Rows from block 5 of the encoder of a small spectrogram FSQ autoencoder, named by matrix and row number. Rows with one number belong to one neuron. Each number is 128 + 24 x the weight over its row's rms, rounded and kept within 0 to 255. All counts start at 0. After the name is the row's rms in percent of the matrix's.
Before each neuron's rows are labels from the 100 clips, of 14976, where the neuron reaches its highest value: "top examples" is what is common among them. Only what is clearly more common there than usual is listed. The data: drum patterns on synthesised drum kits.
# fc1: MLP up (encoder.blocks.5.mlp.fc1.weight, 2048x512), inputs 0-127
# fc2: MLP down (encoder.blocks.5.mlp.fc2.weight, 512x2048, transposed), outputs 0-127

top examples: thin (high-pass)
fc1.562 113 [148 149 114 148 117 127 108 107 131 130 151  92 131 150 162 141 149 126 130 136 145 158 136 147 125 122 149 109 160 115 117 142 142 147 154 147 142 115 142 139 105 102 132  89 138 122 176 131 147 139 154  93 131 121 143  89 140 155 145 126  74 132 148 152 113 125 118 132 153 148 143 118 133 150 131 173 116 155 146 137 147 130 130 141  88 112 108  63 157 170  86  97 148 133 144 108 115  96 151 103 153 131 121 155 106 139  97 140 156 112 172 175 139 162 150 166 115 150 133 121 138 142 143 120  98 167 136  99]
fc2.562 137 [139 140 134 148 133 119 153 150  91 160  90 126 147 145 102 136 134 114 147 143 126 119 131 158 101 129 103 108 143  86 110 114 121 163 159 119 120 134 105  81 104 150 109 131 143 148 116  75 121 115 123 116  69 101 130 147 134 124 149 127 137 116 126 174 158 147 163 137 138 107 128 135 140 151  84 149 103  97  65  88 148 161  96 124 139 145 109 150 120 149 109 133  86 157 159 160 108 129 114 138 139 150 127 156 122 161 139  81 111 138 175 138 106 127 103 132 109 114 134 166 142 145 143  88 151 153 131 160]

top examples: snare
fc1.413 078 [169 133 162 137  89 164 100 103 171 114 115  93 116 138 117 164 113 132 169 115  99 119 116  90 104 142 114 139 169 133 110 142 149 161 127 153 159 169 103 120 156 155 119 105  86 119  84  87 104 160 122 145 155 170 164 132 130 140  89 131 100  87 131 144 105 144  98 133 169 148 111  95 150  94 157 150 130  86 131 155 100 101 152 107 123  97  94 120  91 115 144 112 113 120 157 155 125 141 109  94  97 160 139 142 158 121 151 109 147 165 147 144 133 122 127 116 150 163 156 168 142  92 140 121 163 110 127 100]
fc2.413 011 [ 84 150 132 138 118  99 111 109 131 132 142 149 130 152 107 141 139 132 119 109 131 125 139 115  85 106 130  77 122 144 116 139 148 173 133 101 137 140 151 166 102 164 116 151  84 166 138 192 121  83 147 117 159 132 139 143 133 115 133 141  95 156 145 126  84 106 138 103 109 124 127 138 140 132 148 136 158 140 126 178 106 135 104 148 140 131  89 127 116 118 166 119  69 133 108 104 103 137 129 116  96 137 133 130 139 154 125 143 120 117 134 126 185 150 116  91  96 117 104 155 104 143 147 132 128 138 121 105]

top examples: clipping; text has "clipped"
fc1.124 085 [134 100 140 133 100 128  84 120 105 141 131 156 119  94 111 111 135 111 165  93  88 141 134 154 145  78 125  76  97  94 156 140 152  92 137 109 123 121  97 155 161 146 149 145 145 144  93  86 109  92 159 117 108 144 133 146  98 111 107 147 154 100  95 105 174 119 143  98 141 121 141 118 116 148 153 150 155 125 149 150  81 123  97 177 111 151 157 135 137 153 154  99 153  94 110 157 157 100 157 105 119  96  92 139 117 144 130 101 165 105 160 139 146  94 173 144 150 113  94 150 169 134  92  97 129 155 114 116]
fc2.124 053 [161 142 100 123 135 146 141 105 121 132  83 148 127 156 106  98 130 118 148 144 154 136 104 109 153 156 129  79 142  91 151 116 108  89 136 154 108 150 143  92 128 103 143 122 177 111 117 149 135 164 136 120  88 105 145 110 127 107 131 115 146 119 154 120 181 119 126 105 153 118 133 123 103 105  91 141  61 104  92 123 142 121 141 129 130 116 161  89 106 119 135 147 175 106 131 149 186 156  95 135 175 136 120 131  84 107 130 112 132 149 136 118 138  95 126 146 157 138 168 125 169 117 104 142 125 133 153 148]

top examples: clipping; text has "clipped"
fc1.85 085 [102 114 141 167 116  91  94 109 100 100 142 126  88 143 153 160 153 115 150 156  89 115  95 166 141 134 105  98 113 125 129 154  91 105 114 102 144 107 128 122 153 128 128 142 127 153 118 136 138 110 117 119 113 112 159 165  86 119 118 145 170 122 129 161 150  90 156 156 130  97 114 152 127 133 180 140 161 159 131 162 161 162 100 162 111 143 154 101 163 107 101 131 145 154 101 107 129 142 171 121 147  99 120 179 159 139 159 137 150 125 147 102 135  92 141 148  92 162 119  89 113 164 135 158 124 161 145 130]
fc2.85 051 [106 136 145 120 105 160 119 119 130 162  99 133 108 146 107  91 106 125 164 120 154 132  94 118 157 145 114 122 125 110 148 158 100 133 133 157 112 160 151 118 129 104 152 174 153 117 106 191 131 142 130 102 107 128 146 119 119 130  81 131 137 113 162 137 170 108 112 103 143 133 133 105 108 138 107 111  78  97 121 114 136 115 142 169 170 149 144 150 119 118 146 142 155 101 130 136 187 153 103 129 146 130 145 118  82  98 138 128 123 122 115 117 146 105 118 115 164 136 172 120 162 110 102 101 110 112 162 149]

top examples: thin (high-pass); white noise
fc1.630 092 [152 142 154 143 127 124 119 132 126  94 153 110 105 106  98 155 106 111 163  95 124 136 120 162 154 116 130 135  90 123 115 157 108  97 130 115 162 164 108 128  93 140 121 108 158  99 156 111 103  99 111 114 152 158  87 119 103 162 114 166 136 143 105 178 134 141 150 168 134 125 159 100 123 169 145 131  86  81  98 125  92 132 114 128  92 124 127 137 156  96 151 167 158 130 106 170 140 102 116  84 169 127 102 114 133 118 101  77  96 104 131 151 109 136  94 159 135 144 127 133 115 113 144 141 149 145 101 122]
fc2.630 081 [ 99 122 112 123 104 153 126 116 134 104 126 134  92 199 149 110 107 131 131 114 138  96 125 151 123 122 168  88 130 123 188 142 112 141  96 106 110 150 166 161 129  88 159 156 137 122 122 151 191 153  94 124 144 145 124 180 114 114  77 143  91 127 130 141 122 116  99 135 144 129 117 127 114 141 141 108 104 134 111 102 133 134 116 135 141 194 107 127 157 159 104 109 173 115 162 140 123 119  89 129 104 122 138 134  94 133 157 150 132 144 121 106 123 117 133  90 125 145 117 135 157 143 155 100  91 118 163 125]

top examples: rimshot; march
fc1.207 081 [127 147 128 162 161 109 165 152 132 160 123 101 133 114 110 103 114 146 143  91 140 109 166 110 110 115 146  95 135 103 104 116 134 162 139 146 139 114 118 156 117  91 167 164 145 127 122  98 146 113 156  93 154  95 147 104 160 145 152  99  90 106 123 125 130 115 165  84 149 119 127 179 125 143 170 134 102  81 161  95 134 130  95 113 111 133 165 157 141  94  90 109 103 160 128 141 135 155 107 153 115  92 103 164 131 163 107 166 142  92 104 145 111 102 173 143  99 152 129 124  88 126 114 150 153 124 170 124]
fc2.207 034 [ 61 103 135 130 103 127 115 137 159 137 150 130 101 161 174 123 149 120 113 132 110  96 121 109 115  96 172  82 124 133 145 149 172 141 113 123 138 148 178 168 121 109 161 163  99 157 131 130 146 113  90 117 152 125 158 153 132 115 113 143  90 161 110 105  89 127 144 122  96 161 132 124 115 132 160 155 132 149 138 136 129 123 128 144 113 140 126 177 147 142  79  65 108 135 116 101  87 138 136 111 135 113 152 102 152 140 154 168 145 119 136 137 123 126 131  71 115 112 106 110 126 136 130 122 132 140 135 133]

top examples: thin (high-pass)
fc1.173 080 [ 93 166  98 135 167 113 125  96 154  96 147 153 156 150 137 129 148 125 129  99 129 146 124  95 167  92 152 111 123 165 114 139 106 140 147 116 149  97 128 166 111 110 121 128 130 168 111 113 133 105 155 164 139 105 167 108 150 124 112 118 116  97 150 103 134  89 151 147 140 105  91 132 156 168  93 100 142 162 109 132 154 137 157 104 132 129 125 132 147 101  77 173  99 122 117 108 170 102  95 115 109  99 144  91 130 128 158 125  86 110 111 140 152 132 135  97 126 128  99  87 143 154 116 133  93 149 142 123]
fc2.173 023 [ 92 109 184 128 113 155 142 175 115 168 152 109 130  77 172 106 127 146 142 144 101  97  98 133 126 139 165 158 105 119 138 129 154 153 144 156 141 136 120 105 137 155 110 135 125 142 158 136 114 127 135 150 112 127 116  90 110 138 151 120 106 113 111 148 123 126 132 156  91 125 132 105 129 132 115 146 133 151 107 111 175 134 133 129 125 111 156 220 153 130 149 100 162 152 109 110  97 147 176 144 156 137 119 124 176 114 130 118 139 127 125 157 154 121 124 114 137 124 132 104 102 133 144 129 151 153 135 150]

top examples: thin (high-pass)
fc1.560 078 [156 169 147 118 135  93 123 113 110 136  98 151 135 152  98  93 149 148 130 109 128  99 135 120  84 120 136 111 146 133 107 155 132  94 132 130  98 128 170  95  95 106 109 133 131 161 145 118 118 133 122 129 160 143 111 120 117 145 152  93 158 116 138 132 101 140 157 109 119 167 140 138 158 134 101 112 110 106 126 158  99 122 142 127 141 147 160 142 130 130 110 131 127  96 153 132 110  87 117 145 128 150  88 162 163  91  92 127 113 136 160 108  95 130 157 131  87 101 135  90 121 123 158 114 160 106  94 144]
fc2.560 017 [140 150 140 106 124 123 130 128 101 111 117 122 136 164 123 129 122 115 117 137 124 130 151 162  98 120 140  52 178  98 138 109 137 129 127 146 141 125  92 120 131 117 139 141 131 140 122 143 177 146 125 106 100 145 146 139 112 162 147 123 130 129 126 156 129 140 131 174 127  90 108 179 152 128 127 156  97 128  66 103 131 115 114 145 116 152 101 171  98 183 126 122  90 125 195 116 100  96 112 143 146 117 155 142 111 143 148  79  75 135 120 120 125 145 146 151 112 133 115 131 145  85 124  98 121 133 104 122]

top examples: thin (high-pass); bossa nova
fc1.707 098 [127 119 152 127  93 103 105 158 129 122 153 141 106  96 133 112 124 153  88 162 115 141 132 151  93  97 103 161 114 149 138 150 168 165 119 124 131 164 133  93  88 109 118  91 118 149 109 151 129 146 184 142 165 140 146 127  92 130 100 135 124 145  99 115 175 151 124  98  99 146 141 151 127 129 164 126 170 185 148 146 153 144 102 137 122 115 131 105  99 113 140 129 183 128 151 108 137 150  92 162 168 140  94 122 134 128 150 153 110 141 162 108 140 162 141 123 107 146 105 104 123 161 112 152 154 125 148 136]
fc2.707 086 [144 114 153 132 128 118 144 141 136 109  93 125 119 117 120 143 164 117 140  97 159 130 139 137 152 149 125 147 129 113 154  98 113 113 120 127  93 115 119  89 127  97 151  76 171 120 133 174 148 133 117  94  99 120  99 133 158 142 165 134 166 103 126 146 139 116 118 102 114 145 139 137 159  89 129 142  97 127 139  95 136 123 144 125 134 140 134 143 133 168 171 108 145 132 144 110 127 119  94  81 174 128 117 148 114 119 116 113 127 165 176  93 157 119 114 144 127 142 146 126 171 134 122 114 113 131 108 124]

top examples: clipping; text has "clipped"; dembow
fc1.223 086 [155 158  99 162 146 114 140  94 148 126 101 123 118 126 136 107 158  97 135 135 146 119 145 132 101 114 161 165 126  82 101  95 159 127 170 153 111 126 168 162 132  93 130 112 106 119 139  75 132 153 129 104 147 134  97 121 134 110 141 148  84 123 104 165 128 140 100 153 101 139 145 146 114 148 129 162 157 154 126 104 155 118 145 116 127 133 140 139  99 131  72 155 128 124 104 156 137 114 102  99 146 120 159 171 130 104 116  91  94 106 156 139 142 141 141 136 160  99 105 154 173 115 109 123 133 117 170 106]
fc2.223 041 [ 66  83 160 145 127 131 134 134 154 126 130 128  71 123 138 142 148 156 143  97 131  91 130 117 129 138 139 163  70 151 149 142 108 125  86 122 105 124 152 159 130 114 145 122 147 118 145 155 131  99 116 106 161 102 101 125 140  85 110 160 112 131 128 120 127 136 137 102 125 171 133  84 119 111 140 118 144 167 152 107 139 140 129 115 137 138 120 204 169 101 134  89 215 130 116 133 160 148 102 147 106  83 132 117 127 126 151 162 160 147 143 121 168 115 101  71 130 147 140 115 118 163 123 159 108 102 137 136]

top examples: snare
fc1.238 092 [ 92 146  92 151  85 151 164 116 144 102 151  95 140 129 155 104 120 183  99 145 155 168 140 106  89 141 117 100  85 123 148 146 107 137 140 103 112 162 172 119 165 101 123 103  88 109 121 136 136 132 110 117 158 169 143 158  97 121 149 162  65 164 177 172 156 139 124 117 155 143 106 109 113  93 128 124 150 135 147 127 146 134 147 135 108 120 120 149 121 152 112 145 126 114 119  96 102 129 125 129 113 156 111  95 128 149  96 142 132 114 112 117 153 147 176 111  86 164 105 167 101 116 129 112 141 107 103 128]
fc2.238 066 [138 100 131 116 149 117 149 150 102 143 101 140 148  85 105 129 111 118 141 125 141 144 131 158 148 179  72 173 123 154 118 106 120 119  98 147 121 103  68  91 155 136 137 119 154 108 126 167 128 106 106 130  93 112 105  97 114 122 132 116 152 110 129 140 188 147 124 145 133 124 126 120 126 120 115 137  99 133 112  97 136 129 147 104 158 119 166 122 123  86 168 169 160 115 116 145 164 165 117 127 156 148 145 135 127 133 122  90 120 137 104 123 170 142 129 138 150 165 142 114 164 130 137 129 118 101 120 130]

top examples: rimshot; march
fc1.580 101 [119 152 113 101 135 138 150 138 177  95 121 111 119 144 137 138 118 179 114 123 101 133 128 119 116 122 122 121 124 148 150 143 168 125 139 161 194 102 123 112 171 174 105 144 134 157 128 123 134 120 119 167  94 130 133 145 109  99 168 174 130 178 158 161  87  90 109 149 115 162 118 111 143 159 120 133 141  95 124 124 161 125 124 161 137 102 165 117 134 174 141 101 104 143 121  87 113 102 171 132 170  92  95 110 141 141  96  98 143 126 143 126 112 132 150 159 143 110 111 158 134 108 135 157 147 102 128 140]
fc2.580 094 [ 87  94 156 148 145 122 129 163 117 121 136 127 113  91 134 140 122 149 133 124 150 133 135 108 175 146 129 231  79 119 115 115 104 150 101  93  96 142 155 125 129  89 113  98 110 131 165 155 125 134 123 118 140 119  76 128 131 140 107 126 116 100 138 113 118 128 116 107 117 124 141  70 155 138 121  93 142 140 159 107 162 134 156 109 132 137 142 173 158 133 138 103 168 131  95 148 139 157 107 121 103 132 111 126 115 139 126 149 140 140 150 131 160 135 110  89 125 142 126 117 124 170 131 148 144 137 132 126]